Rows from block 3 of a small rotation predictor, named by matrix and row number. Rows with one number within an expert belong to one neuron, the router's apart. Each number is 500 + 25 x the weight over its row's rms, rounded and kept within 0 to 999. All counts start at 0. Numbers have three digits each. After the name is the row's rms in percent of the matrix's.
After each expert's rows are labels from the 100 images, of 14976, where the router gives the expert most weight on average: "strongest on" is what is common among them. Only what is clearly more common there than usual is listed. The data: rendered landscapes of hills, water and sky.
# router: router (model.blocks.3.mlp.router.weight, 16x256, trained with AdamW), inputs 0-63
# up: expert up (model.blocks.3.mlp.up, 16x256x256), inputs 0-63
# down: expert down (model.blocks.3.mlp.down, 16x256x256, transposed), outputs 0-63

# expert 11
router.11 097:495523482507512508554493489467507533483487491543465516504471458486519527460514468523529499507484518527500518473486472539473499524511480517543494516500485435538473508529553479524534466502497478
up.12 018:497469429508486478528488490502497492549489503502535482497481499467497436484500452536494473486511498528501492500509509508507498492508506538502484519495459497554504503456485489522512501493506505
down.12 019:497518499497554514470487523489498503492483510570484498511540471480540539497481528458534528489465473495522552503489513458481537537516500499497490481496536465462512473512494535489478534517463482
up.13 006:495546522509526487503512521485485464551459501527518484520453514461515491523502537499530457493480482552536514493496508504476496507501487507509499520492542531459517434457507493549544503507496481
down.13 009:518454455514493491473481501504510497475486494658482494474547508521530546515495446438525525518516499499456501507485538509522482498494515487512500500477467506479505482504472523541447516489485511
up.14 103:499463534503494481443498458508483511472503504515493495503503492493501406535503493496514498501525533512508517537502545514498489505490507478471498495500498547424457459492484503528513511491498493
down.14 080:487471522500545442469499499502469484460491473569490496520500501535510486455525449505535533461510526484535520516483533483492498528481498456489531502488494498475512486459501507470462520497480470
up.15 006:527560523519514473501527547480501449528490497471526509517511503495512494482514516519496488472460510505523492523454536505470483522497499502530482504513493487520515490495490501498541493499522523
down.15 007:498406455492524493488527474484499492490500475487472511481542510507529511478492456460487494495447513467489495484484527482520506485471495448474490507513486498500523508478491509470490500501472520
up.16 012:477495481480492500477479513494499487549494495533523478503462500458497491573490521485512463505502473549501477522501485514503500505535494507508484542497503488498485501449502493569523511523498508
down.16 011:502524464496464531479513498530514518496529560629469509487489506539542514529489471488503507541539503498496507492509516526516484448484519488526505493493450514432493489480495516497481520498501511
strongest on: night; snowy peaks; purple alien crags

# expert 9
router.9 092:480490515500512525490497529466485464482482488590481470501482472479512498475526483463520493508487508546506522481506478516466506522477462481516452520513482502486512519481550485455497485511502470
up.10 034:526546524498512528495503515496512516481504485507518507502521493485502490482513488500505501501490487470502489466480470527506517502499502484504501491493521503494485532479531512485512516508505507
down.10 029:468526488490501533504464511470471515502545520597482472507498506506547498496483492476531509526513478490468574514489522441501502522497512478475496464493489511526504491490501464494478510495479488
up.11 221:490485558488514503501493513487505512516501504506472497499501497517504537490501409509507508496460506513497507477529523511503496504502495465436485490505496453506509476483517492474572540504495501
down.11 191:513540497505431531476520504514512523546489453559505491486456495500487519484492532486558481512552481522464465460503471505500504460508536519521500538486477519476528491502508517504526525506508517
up.12 011:495539629502474499464496484515506545457522480495510502506521507518487549463525470495490495497503470468495497456474465519495526501511511456485489492486471482441522519466522509515505504485509465
down.12 011:504511465509484520514498528479499451512504510473505464485489466487601480513445514521508484542501496505480531511508514476502494482493489499489496466506512537522495508534488479469502503512474532
up.13 028:498519457535500510518528533496493500528486502533475505503475513505504506436503462520514504491465526539498490497512507520507489501499502443479508511523507482484505434548509483457594522487490524
down.13 024:474498509469468526502465484508519498567524486524500483503465479470526521546458491471492471520496488545471484464473471503513516460513530519499475502490471486507492520476522536559535498515492530
up.14 056:510520481503500535517491509531521508573512510480489492497471507459493500603498446515511481503463461533495478505506519505507498504515504479497508545506511480483480539471495504540519540516499528
down.14 054:493529487498499480470516491513502514513461468586502506510452521516378538497517535470505477493522524557478465490493485500482500490495500527510491483508509499464519467494531518520536494503513497
strongest on: high relief

# expert 3
router.3 085:494521514470502503484497518475468433492465488579485498498479476500531523456521467482525480506478510549493515495485495533465496518487476501534461501511480494490498508487529474495521460496511488
up.10 082:480542394507475468530514531519498477504512492483484527500480494503508481528501484526508490491476470531494485511492465493496467502526512467535506517496424459523504504554481498535524491513510505
down.10 092:504455527491536537504489496495503488536496534542489492496522567482420499460478520488465507549496487516517481502494499490522547491468444533484503493488543528498513525495513518466504524493487526
up.11 034:503506441477504510487497469488479534491483485514535494502491502488489545494503429481504495491523547527505489499513506516495507507497497459497506497499466493478459502500497484553541471485504494
down.11 039:511487482511537450507477504461468509490492510494494514503572505470502428487527522504485510455470492454540567508505539489482499550505477476466512507507501487520520486503507479500468487490486481
up.12 031:511544414487499462501500500469491493496484490522532494503491495501504552437502434479502490482512509509505504493504495502493498502512501479487491507499481478465508481497505489525530465494505488
down.12 034:512474501499547461504487510459479535468495545537491497505530539493398450483543528501503538459486499467537514502507535502477515553496481486474512504512505474521519483510510478450471504485484458
up.13 105:500566445518484491517506536513485497510518509502490520496468500501503430561494519548501484494485506498494472508519479482496473501524509501524513497492421445499525535518476504490480516514510491
down.13 117:514482511492542520497503496500512486529497509543511513493488548507441536452484469490472488549517488537530461517512497530521521488481463533475490497482547531456493490485494514501523494498478534
up.14 021:505493419498490547496507501516514513550493506526499487493453517475501491531491577474506460524525489540500462495518475481500520493487494498499479529494525552396512487471503514521542535509489536
down.14 018:497482487507488482505516512522534517548497500498504516498443498488470516528493427522501472468476491522476438480497531520524495477535553472515477489504486483499498492490493505542560456493494537
strongest on: clouds; overcast; fog; snowy peaks

# expert 6
router.6 107:497530495504511546478488514485489479480488487544482459504487465499515522448520495452517514507507511540499507487513488522477517521481481518543489509504501496505526561523543482472498509502509468
up.15 064:498491570518512552530514512484518484487492504512496491489505495475497517513502516488494510498466482510500506527501546480497512500499496541559496476502537513554462485506483499508505447508501493
down.15 072:515501506500497549535502502498545545499492458561477492498520533475460545470509473536537513503505535515517491522465531485504518496500480523558505504492538486525481466550502486499499484491457480
up.16 085:512465457505503466460518477501484519496502502502512495498515496533504541479505434486505507504508604464497505505500509493502469501480501459424482504497455505442515449513483503500490565483494500
down.16 092:508494591477514503497463508477452550481479494517494508537492518540479464528507487499496507524520461482480500432525492546505490509492512430456508513496424478478497524481501480471509480490525524
up.17 072:512525496534511492521524514508512485532491506532485492498490511469492509495506467538504505497479467515494490514534610476494474503518493543498513479515562504504488462545481494516505493510489510
down.17 087:484523471505512524517521505488521536498506470561502482499477534426390512511505537493564512476501506550536488515467541472493527496509493474529494499487518520533485495544485469498505498492478505
up.18 069:496499579494510523460496496494488542477493504507524489502518506528498568514496539450496505518492548442500493488515506483507500503479495426460484482493483526466507485481490505500466480487496505
down.18 080:525498591500517490500498497498471549494505503535510500510529562509388468474520540519500520518497527465467485473483498508502500517467453485496513501494496498495514505503508516463475506483522506
up.19 048:509549476530525500506522488488492490516489505509488487501494506485501494493497531497503514505485512506515495543485614467490478502495488521512503487507556541510505472559495492487490488507486486
down.19 050:489512484517465515515516514516540560530513479521487467487496548433369531504526492513546511484500530520514472500464520447502527489496513469533505481485509509528508503512477484484503481493478489
strongest on: night; purple alien crags

# expert 5
router.5 087:507498498480509515509478515460485469500465483579482486505492474453523505451527485490519513510469483529496513514490485542471511533484473506488470499536527514487477529518485478467496484505497466
up.0 029:488506475448492521523469454493494558453505505554501483505507513479509515475493491538501520515541521494494502462476511506501527501496490422484514489500464526539476516550506500486519526473496492
down.0 043:508474545490536524504503490513496522482484505445493503496499572487365473496515520523463511508497507526545487500513518505507515502469457509500508501495521497523487493503504492495506500492486506
up.2 017:472519589467475484525496504484527481483522496526490536508488512525520506487497497484492491497461510488473512456479454491504506499531499501499494516514461464458499499464518505527528502502500505
down.2 023:522493442512538517477504523493477504500483520465490476472516473461487458492496483495526516487512507514520499537521569525488502488475487523509519467484541521484515514512487471471497471494457486
up.3 009:473520471464486535507479474506490566462506492515466476498508514475493538476495519542511530499527525505493499485464492514492523498476498416517508499492444499589488566548505498465523536485508496
down.3 011:507457594476531507510497486509510505461490530472503515504521552483401487498516548522426518524496504506539509511503510481502508511484447506506507507490530517538499475514501504500517506490465486
up.4 099:487480485523511470458492501494490491546505501530498489501501500518502517528505504434500493496501494518498499509544494508497516510495494501470493552519486486421528513424505497537473500504501497
down.4 095:485516556496472500485497495506493534502515459561500471501468514471452557473521510472503505489497496506463477454489501466507505495493525472511508499499482503480504503495506515512513550494485499
up.5 077:447449436424487526495475477494489552455513492536516486509507508477520502480494468533498504511526516481488511438452520496501531514503501447463500470498445503489489548521486496478531511480504496
down.5 122:526485492517546514499517493485483495504472516425499505485522536484442462498492533515473509522510509509563465532509521497499505502473450504526499488507552520516480463511510515484495474500481516
strongest on: noon; purple alien crags

# expert 10
router.10 110:469520532511510496517492513468489486495477488589471514508481474504521518439517500468513485501484486511500517469505467539464522546479470481513467541526492476482513468459552484468496481500499453
up.0 046:522475477509509502505490521492486479517498508515507492500498498466503398544495608479493503498492474495510515526515523509497546509492492497463494499507561526451513501447514496450474521499497483
down.0 040:497527543477454487494502498521520562506517449551509524516462510527461593481520472506524502495534509507461445467474479500504489469505532447528496516511448489508493464511505517534530512504503503
up.1 012:517461543475507431496486490460465459444502506514496488507511503481514457485480590469476524506502536487497484530483509472505507519502489513502505499484527503532601504495517507452470540502502471
down.1 014:486513473540493515501539508518524543501501491480480498502509521505481534573481464513568497522504480530486519464512498566505483496518533481494476495506461475476446491507494468559511464512504502
up.2 101:519555503497494491491505461509479535472496493510520502502486507464495476509506495532507494501540535547500476506515528509499473494497501490519517499498483524491491477508482490542510486479505503
down.2 104:487510520500503517497500520481522497481534522492505480490543475514608530476474483519492509511489490434471581475484500480504505539496488466479505481513479472514479521505522524454471519519509498
up.3 067:500490495519505459513525510495496502501479499478500526498490502517501536435503518497492507499501546526507479495509472513501448503501502503538512501510484512518537381506489499505546479494497510
down.3 065:495521496485496555490484506510526488507517517629510458479515514481551507527460493489516503537522445489484566479497527497517510513484494510500488498472493516524480535493501491529468525509506509
up.4 054:486511616476506479498491481497507509537498502506512520505492508533503535488502458498486496504511429502504487508532483508502520502496497519507499499502516500504526468423501500519492442489498510
down.4 057:486509480520506524489520500486494498455529448563500467487572493480572525465518495508526529514492509446492544478478495471488491540471494456518498474523485521509495507551483515449471521501485476
strongest on: high relief; snowy peaks

# expert 13
router.13 116:458501544493507529534482494488488518462497488554466506503489456524511522455514505482518493510489492524495513469498450560476544526493490498512504513507515462481495505471567492486516497503502473
up.13 011:520535493487483483528484509481486514529503487523498543505471526504476455504486504507484486488551503517524472510489528495512538491473502512525490507457482496477535485472542497445531488467503528
down.13 015:499518504511527487525504507463514477472492483462507510477537476522573551453501463518503505511477486477494520496507471475488448514529473503480493478562500488535483469540468487522482477526515488
up.14 258:510465652510513510521494525511500495547500502454500509500505500502495550437510594455496495517486471477500492503503409545499523502484493518489509504508525530481522489491520507494472518504496503
down.14 229:474466547510524504501510503504505507476480477607483523514530515504470522471513535469472507499475507472499510477481488486499511508475480472534504514524444519475532485499499528453484527494497488
up.15 096:518488569461483470483516514503493495470493499484492503499487493520493539454506469486495498497446520505491490495482451503495485505503503526470511509507487459476525491562505507494531506495505497
down.15 096:495436473496507519500505493500486516496477468612487485511492523478446560488485517472517505528517518517470489499491489490506524472487491469512495509486523535492523467511515497487520491489462521
up.16 096:494508593493537481514486530497493496514499513526499514503511509488497467463514539487488516510496406472509516508495460501497505513470474483486488503515552522509495479460497492481454449499492495
down.16 113:535501513518510512505506467479474564495497444551493484513529533454473574499520463487500513530496535509508464491503467470513487487486514458531502488497492499494483472528493496513518520492497490
up.17 009:529533457456497478507522530469493520482475499534498521507492495513508563422503490509507506487470519536494491482493453488499497504504504456484477471520497472448496441531479485481555447503494500
down.17 011:504468499518474478508472486516511457517516538502552485498519486468565497540483517476431492492539489454522576475484521524494502499475506499489505511484497552500494508481526537559454508510524487
strongest on: night; sun or moon in view

# expert 14
router.14 101:475533544498509481527493508480485511471488484556476508501490484513520523431518488493515486512494503510494515459494466524471516548468469488516483531523494464481514492471547493456493472499492444
up.20 009:498503472505500501502486501472510503531507513490454506493502520489505473449502524536488513483516524508501510487491517515505517490486488556521485469520482499564495492486483488396510507499479478
down.20 013:516474494519503505513518497493519505526521484484518530496553498508525565486493469441483507503458477481476471508489501510517486500513520458501488502512503487523487475531485519541520457477500542
up.21 045:508504429505497510522514483501492497511508493493511517495471501477486533542490470464501478491486486560496483497498457483498520497504512434509489497490459494469491503561487496546592512488504514
down.21 073:518454527500547485500462494472483504528487552428517488502567509472491454474514539506470495500510491456535539499506489524508510517486459535475510514511551529522511480461525511499459498498501505
up.25 006:507464634499503506461490540512514476498496493504529500501528510500503454453498495492502514520464435444507538532467525530501499509494500499479510486516547523499535506428519504453439478514499497
down.25 006:477589486516480538506505481492496516507502491541489497504457495497498563514466517456536482531527532535481461504489472484481482485525521495542487469500463499522477480544485505543530530519512521
up.29 007:534477499506490533490510521515521530515506489504513495506510502512508506477507464486532507509489498492504488507502416555501509497481508479504512481521517518459516511453502501498452459509507513
down.29 007:448562542484501568519488503525489482498497494554479492518471499491536486498483563518492504511516493502532542506468527497507527508496498526530510492480443498543462538544510474500527556507496482
up.30 008:509511507491498472531502491462485477518495493515537519496486507502507533447505505517488483496481504500499486494544461526503484505512498524455484478504467481528487482561480491529533475489514500
down.30 010:498470470538513483517496525493497489498518530450484517488535503465420479506500507476469511479468527482528467490465536472491526474495483478529490516509494510489515504493500530475505477497456512
strongest on: clouds; overcast; snowy peaks